Rows from block 3 of the audio encoder of a small encoder-decoder audio transcriber, named by matrix and row number. Rows with one number within an expert belong to one neuron, the router's apart. Each number is 128 + 24 x the weight over its row's rms, rounded and kept within 0 to 255. All counts start at 0. Numbers have three digits each.
Before each expert's rows are labels from the 100 clips, of 14976, where the router gives the expert most weight on average: "peak on" is the class under the peak. Only what is clearly more common there than usual is listed. The data: babble in 24 made-up languages, each with its own sounds, syllables and stress or tones, from a formant synthesiser. In brackets: how many of the 100.
# router: slot weights (encoder.blocks.3.mlp.router.weight, 8x128), inputs 0-63
# gate: expert gate (encoder.blocks.3.mlp.gate, 8x128x128), inputs 0-63
# up: expert up (encoder.blocks.3.mlp.up, 8x128x128), inputs 0-63
# down: expert down (encoder.blocks.3.mlp.down, 8x128x128, transposed), outputs 0-63

# expert 5
peak on: silence (100)
router.5:110168106134128118140123135152120124125081180135145118107113136060148077138103154126062135145088115127107154122170142100174136117123144117132145119132109066140146111170135123139135094110137118
gate.7:169144141107151168183103079106095102143166083150116162094143137129118107132159093113094116138093142122118121145119136126120152122121110081106112107141084142124148148116151112103138151103111071
up.7:130152121101126150182109143116167096093086098100134069112152142169124092166121121144151111094144157120073144168158131134131126137144122116117105162114103132123122132177165111131126118135164183
down.7:126131121094119134147140117133121146143129104124137129109130130126127130114107142157132140082153108099111135184114120138091176171145069116145158118129135135155113127167182123136135127146125129
gate.8:130180103152092153127122116152088117119129129130113083113156157153107107140123141134071109116148152125109129126157089140069145165122139171139150121133143155140141141139154095124114107115166160
up.8:151102165150161119103136117087097140131139147136129154152159145147113145130171135140108138115146117150141133122067138143107154134143145150118149141130180133083119145146090147123089104159088106
down.8:139120105153172121126137133080111117108116149138126110149139127101129135131122142135134115096127118187128111168146150119090096156153126137131104131146141151127173126089120147105137080080108123
gate.9:124168152164170124063107131152098158119142140138139148127118109147133146127130132125101177138147165089108117115117102151112131121144108122143145121155077142146125123138152124129073135160100100
up.9:186129119075115149164147137126176092125125123088087119115138133114125144094142156130152070094125104143142100135156140125139131116162117138134132145111190121107133133085126125091158140109141131
down.9:120177132158123120109163135125161114122099171078067133120122139146135114117103123119083102176152158150143139147148112096176123166106125143137118168082087105127147078132114110080133134123164125
gate.10:112133115165131123113159113141126133120149131115146160175106085124079135109132138119140160185148100169112141139105103135110086141101099151164122120102126120149103113130115133114105147096144133
up.10:136130127124117138134100120113118122118095116136127097114137160172141133162099127135139052071119132133109139114137149148113190101154137107106134132126151128152191121151144082141166105130078136
down.10:132139119140100136112175144116133138142127136120079127113125129104095181116122144129083075086175099129171120127106086126091122148117097136134139146140145145135152091142084143112159146077092127
gate.11:133100174122153147112097136128115106105094127039130155137145153125106172091135121134107089098130097109102133132130068112102119115075116096124129116147078137074130149129165118110126115153137134
up.11:130128081115105121087162083114119129167145132181123091122132114125149087172092141143164160138136156152151103107136145107130155122142171124160111107092151134134134131126107148142110135102114106
down.11:113094131195108097122163136151148129127135163126080156150115114130149152144154142146118151125163098139161116133148118116140145127128198169145070148104142139101117091120084145145113134118111113
gate.12:110113111111085155109172098110160100139116108127090086086107134133134095108140107109165126172135122151135101150143145101149107152126167111111115121100146154132131124104103150114134135106166080
up.12:140150111115078146171095145131145105090077130130136057119116145176141110164097126135110105105139145106090131140163154122123151111175091120117135144122120133119119131162180097143145123133166164
down.12:132141134152104129136158135111127106148125106121090120110121140139100141115118152139137132106152088114157112184109071152115172166150075131124150128135135146141123114148145146093160141125140129
gate.13:112156082087126129101138142102167153149058172133156157138141122182101108152131137114123124125125129099119107110124103132106144155116110134130131140082123130109098176108118180141085131168157135
up.13:131129127109084130113147096149101098140119102126104142119118153117171180167141116155125163117139131142135128111099141117088137095127146101112150155095134108123171118162090125149157124123121095
down.13:097103123153135128095102097131086121122163135103103162127141130133098157102101122128135158146138100115144107136129090113121129125142106163130118148123102084126133187126132134127091184109162155

# expert 2
peak on: /ɛ̃/ (26)
router.2:072148162126147119109117137139122132128135123119142149138135152121138129172104112121092104132118150106123133118091128126133131095131081142128134106173100102150150151151178117160100125121104089
gate.7:156142147101099118099084093111138090108114097115126113162135108166109082121106086123106137107153127111088123128158146123142185152142120132085113176118124136101155163139110113119114111114148181
up.7:143137137135122116152118121099151091097112076063132109149141121136104122128082110133078133130157136112107110173145118141117140165126108116134119141158100145143140118146129109147093124141160155
down.7:095149144148123138202118123127144130135147128129149131138138153111113126128132123158129096166131160047111149167145126111139145109125105123163148099120132149125153165143133115110114160152142161
gate.8:183135132133099114118123110127136152104147120098103161135184166114132132111137145161107110125130131127135155152115135153114093165154102100126139126130118101105159133153137102119060156114150111
up.8:165102088155137106119134121125151112152099142171108129092145129120128135133169141135132113193135125127103150149126129143082101160124149141124090100146142130096146138116135089122105127139156135
down.8:142137144117139131119076119169135166155183131104135101130155094145095134121171137153114137180126106109177119139154172152107124112087157132112135132074146128130118120159182113165122146130149187
gate.9:117143107127090128119080110129116104155185128109130114119147100137156118099121111146153111103128116089131112146149145097135129120139102103110108150105116147083104136128121113130126123133136143
up.9:155154078144102126148096123143097122117126125123148100129149143196138105130153091160139110049115147132151126120121139132111125117142103110116113100120124151131148098146146127149098154109166062
down.9:105130160139150145131135128136094126152112152169193125124141115148139104124152100119097123145151097127135159147133167131169118108134075109169102078163160116111118087121155106076138126122146150
gate.10:123136099094126166120093127108112107132146108128138093140161107160122130150124102122148157073145136121085119154076134096119136138160084159117139135133137146116107159109138131111116137152108112
up.10:159193118130100147176104180117084118086134115130154095115128130148145143126129123120146112060152112135136124127116116130099157145173086140121123122156087137104176120162131124126116128126126164
down.10:127158161101144127142111163118119106131126151129131119103130134143100172109135140130101136136189129063127132154134139145139200096142052170171154120114122124108141094144144149095138130108128139
gate.11:119137168135123122121129162105117108151130134134115133135161101118093165101125159115134148124153133101096120147055155095114121155131135177114153148158113122118096132143130125150116129146131112
up.11:144116122159116126116117087148113077140119120119107151097102145151113125134133125100129131150200166107121148113129111116093153124108122179090157135136129141124183135129132155118150084154107055
down.11:097120148133149131156104145111125126122086129176146145145152140125096105122145119144135126100086167127127142120135140174106106184114102078132097114127167104095139102133151165146124091110147114
gate.12:076107145135103108134141138129128144138130127107149112133141128142126104120101157132133149200136114102081104155107140123112110117128153132132110174114101125083115150108124119113078139126140174
up.12:098121103165136132117103109156107132152174142150139109086160123090096149141106122149147143106136100110123124090142107088099131113123161152141125136118129140106070126102097153130155138152092086
down.12:125103113124102162093150110132129140098115112174082103136142114122158137124125162132129149088104155168093112099125123140090120129115161058114088132117108167129092134132137093163116133104125126
gate.13:115154100099097140135116134146139134139072122125116102085150167169134164141113111134142092064115144120116138118158120114111160128150147117109128174104144137124160134164140098123148108129110102
up.13:086146119101109114133116115133141154151090152122139110102124178145128113140121121152119112077097182100107137106169141115124165123119149095131143159149124097110142140162151105141155113149117083
down.13:111113122127130159149098112133147123160141122121151112132136113133116077136138108117148130171073185130110114119122145125142118120143129116123131104152124134134110167121173112178127143161199176

# expert 1
peak on: silence (98)
router.1:159127121098121122126134090122116136134090152111154109141136131106147112130091167120074141151092134149153151112168108138118133104150143112152150112142123077123097159110132126154164103089110099
gate.7:163149130146111152116175134170094114118109103149102171079113150053122126135096108162177151126127116084161152119111088092097129123139153102124132123171132124126102136129083133121131152155142140
up.7:132126112073131139160144132112134080101137164115154169129142127070121182117092105127131114176163153131140135128145116141138125128127128142138147127137127149067116116086144125150157141111108134
down.7:141129138136120140164121144094187115121134143152163157133112169119136143109122140118163100093124109101112130085130151092137119118130150179127172062109121115108157099122136137130143112106122126
gate.8:100085120135129135101121142139127136097112141108102111141097120163159093121133143110136153108130096105154123121097114108137077153175150115129143154107133093127107105148129151147113128144112201
up.8:136138142116123113134156186108115110107075151113160183137118128080080107116124149135141148137093129088143136123152091124124106101122120119122128088152108138150182144114117124140061173166128118
down.8:134138115106120119126143165153124140132061099123191105136117162136090077118142111146126127145097137121150147086133112143145115142153116103162118144103144106149156169104169164156126118078123184
gate.9:093113113113121136146101106136102099133165122133108137106145098109131125133107115147137122151113109155140092130152157157155093070124116130146132132098092113119132127141135111136079140093105121
up.9:098117141121161120098182109142108123118162120110115113121115142135132115102110128119122119177124163160134111122156130099105125142122142120150122113123109134114124123078163097139139150110155082
down.9:121124138100141154135115111148084133097156144133123133146119120136096120132139148144106086119163118137157138170134105127096123138113137094110100103112116143079143125125145134124133110147130120
gate.10:187074108113104137159114143095138120126159146126139126154167112161142126113124123143147128146141156103112135126099153138155147127109117151124106149095168149143140122111174118138151134140120226
up.10:076166147125146143115084156114101140121132128124126147129115090090069112143159136152077170099128119129097121120143120122129134123128133109118143121171100111148176126143109116171111139123088055
down.10:144204132133091144101122163122151084167129157087063150108116182142100101126112137114107108129168134156127105162145112097151140163142122131099170140120117139116140097126125113061126126119156128
gate.11:131128072126095081109088143104150133138125111106144125102099117107088160148151179149125145093134114108119139145127118096160152121137088123163121148108100126141158118107119138138170110124133130
up.11:095130122154141140156130120097155119136160136155125132114151127156112112114159152160131153185081141140130154112149121125113098123148142151122137091096142135150072132130124123156100153138127127
down.11:100146160162178092093136117130146175157127119134142059124143123178118173154100142102157115113143135100106140131094146130149134083151120184164109140140144129099128134115132140117124140116146104
gate.12:095108096107165097113132124156104134122143108107132145110114131118146144144133132086154137127137120141151141169117126125111116104158124126149154134127157128102132149190111141154165135102128190
up.12:125113144124152157148182148130105133130134159128104146128103106106130067108139141145131106114089138123140089127135130109086124132100102137176103099148110119149137105137149141148104134116145098
down.12:133160121116127164129158156135109117153167116089155167131133142152075175090158139174131123117089121152089097097133147156140117126149102171126155104138120109133133160132130104097106125144119070
gate.13:105091149120089124076142092120144126144110116127124140090141137166107107162135150149153146094088158155128125121152175114135146103172131126127119107079149134092180079082129133135120147104099132
up.13:147123058122158142148143088124145102126107138207141130127117116164144154112156143135142128142131101174169137132089150132161121120150157137124087148108165133139147107073144129134182136123145172
down.13:184145120125126086181127135132146141118125103112143145115159098144113127135160120154145079119098127155111148141139091138099133112110191072128106066091105119094091133135123108135136129140111141

# expert 4
peak on: /ç/ (48)
router.4:141118072139147186151138129154100134122099154125153078141144115114125110100129145131084129129120090145142138090133158182112130135108137166147167098142175157136130123142097087135120131127108143
gate.7:126113102114149106138125142129132108118072121111113112159120136123101099119107152143123106133157105137118101139135100122138079126152118134156130126144126154129105126109115157110140107123113138
up.7:105094075187080117128104158132139148174148127120106152125134139143132183155132121104109107112110125087151123125104148136150150091140137120122119154108123163142116100144111123119136124111140127
down.7:152131142145156145115137099096165116120096127151138133150146104142111108150096135096104168122067145112152092126099096092140113137099123155150101143146117108121062153136103143109126133115133153
gate.8:080118148157117135089155128111123107127104113095101132144121104133104106109136151123121166147190081153125123159106101131131094171116120127126102139108138138122140103136116160096095152099135105
up.8:093147140158177086076130155159105164132164115129141193157125106106112146101149115124112216169128110109137137125088108154116125125088124136149127121193084121123109160111139133154091125130116098
down.8:143153142172110122110132136107184105113119151086073159145116146146118105122138113109125114193146174144123108138143132098142083141105165125135115163124095117123125116120105114086117133125165099
gate.9:114134145128119133108154132116121117111096113108124106133117135154088073136154149099136148151185103142091120161132138133130094176119149127117101132098150137127161117139131168102096145107148141
up.9:136096146102066147146148128089162112092100132124110088102140130150102087109156133130159084093151112173116112170145143077147102165129161115108130155102159147109138102127105121099155138118129156
down.9:105136138068143147131094129155088144168149120182211129111121120107159130163145111147143159106072125111122150127104143136110136103152118117125122117121162092137129171142167131172153119163109162
gate.10:139101118126158152160116101114087119113173096117134118140149126112121139128144119122155142145091091133110086148128140172121145117105107130110107083147120139144119161074142129107101143140112079
up.10:175125171114100161167132113101135109107122103112104107141109153167115068135128123121106098095151134110066126139138121140129136147134107093083137160132111159122150122155134134119127131143157156
down.10:115172154132135151151113110149112109168133111126159138098147162154107102122138126147135124106104144092111149154099128136093145134157078127146149111134121114162128168112200123134143117137139139
gate.11:183100121085106145168142126118121091143120116120142102116128130123096118145139099111161113102133110125121115158124144192095135123172134112105134128099127137125142148105128135129161131125131176
up.11:116124139075094146209115156141145109131108116134115091101130143152119096123121132126140096094138157140095130156136164142153145151162130130124132167109126131109159125148128129119135130126139184
down.11:111108113105129145155109098152116152138133106151159123081135123121128148147154129129125137082122110121134122160081094138096180142148083090134132106120140123134122138134186156137139127153096170
gate.12:117084115147102146108199117124127113100104108089114160119101112106116126120142139101144136179166079151147105153102097122159076165099142133142130139104149155134158101115093161124122147103165126
up.12:183114066101079134191101138116125124146090134128115088114125119141146107133101127125146070068110166151125113110190160150141136113147170119107118124125142117130167121118161096140153134143136165
down.12:103122107118110146112169111134102155112142114152140104119151136116101164132138158129117139072149065145183154131126110167134134114119134130154147129175147163151107113113109172159131157112110155
gate.13:168134118141131141131117106115119109073157089133123112157157137129114097134117103125161131098127116096061115151126106184101156129132091095101110119164128153181130165096118133153102138124126113
up.13:157113080153138104095109148173132142123133156131151107142136145099164178121139168136133159137094123105142140107153137149120144107143125174157136097134173109164130148113142140159118114125098100
down.13:145092105166141104120175139118135146100120144109081122158141088097134160113137133090124127170140118157147107104152150117146104139116176138109116142104158144134149094119049152140136130113077105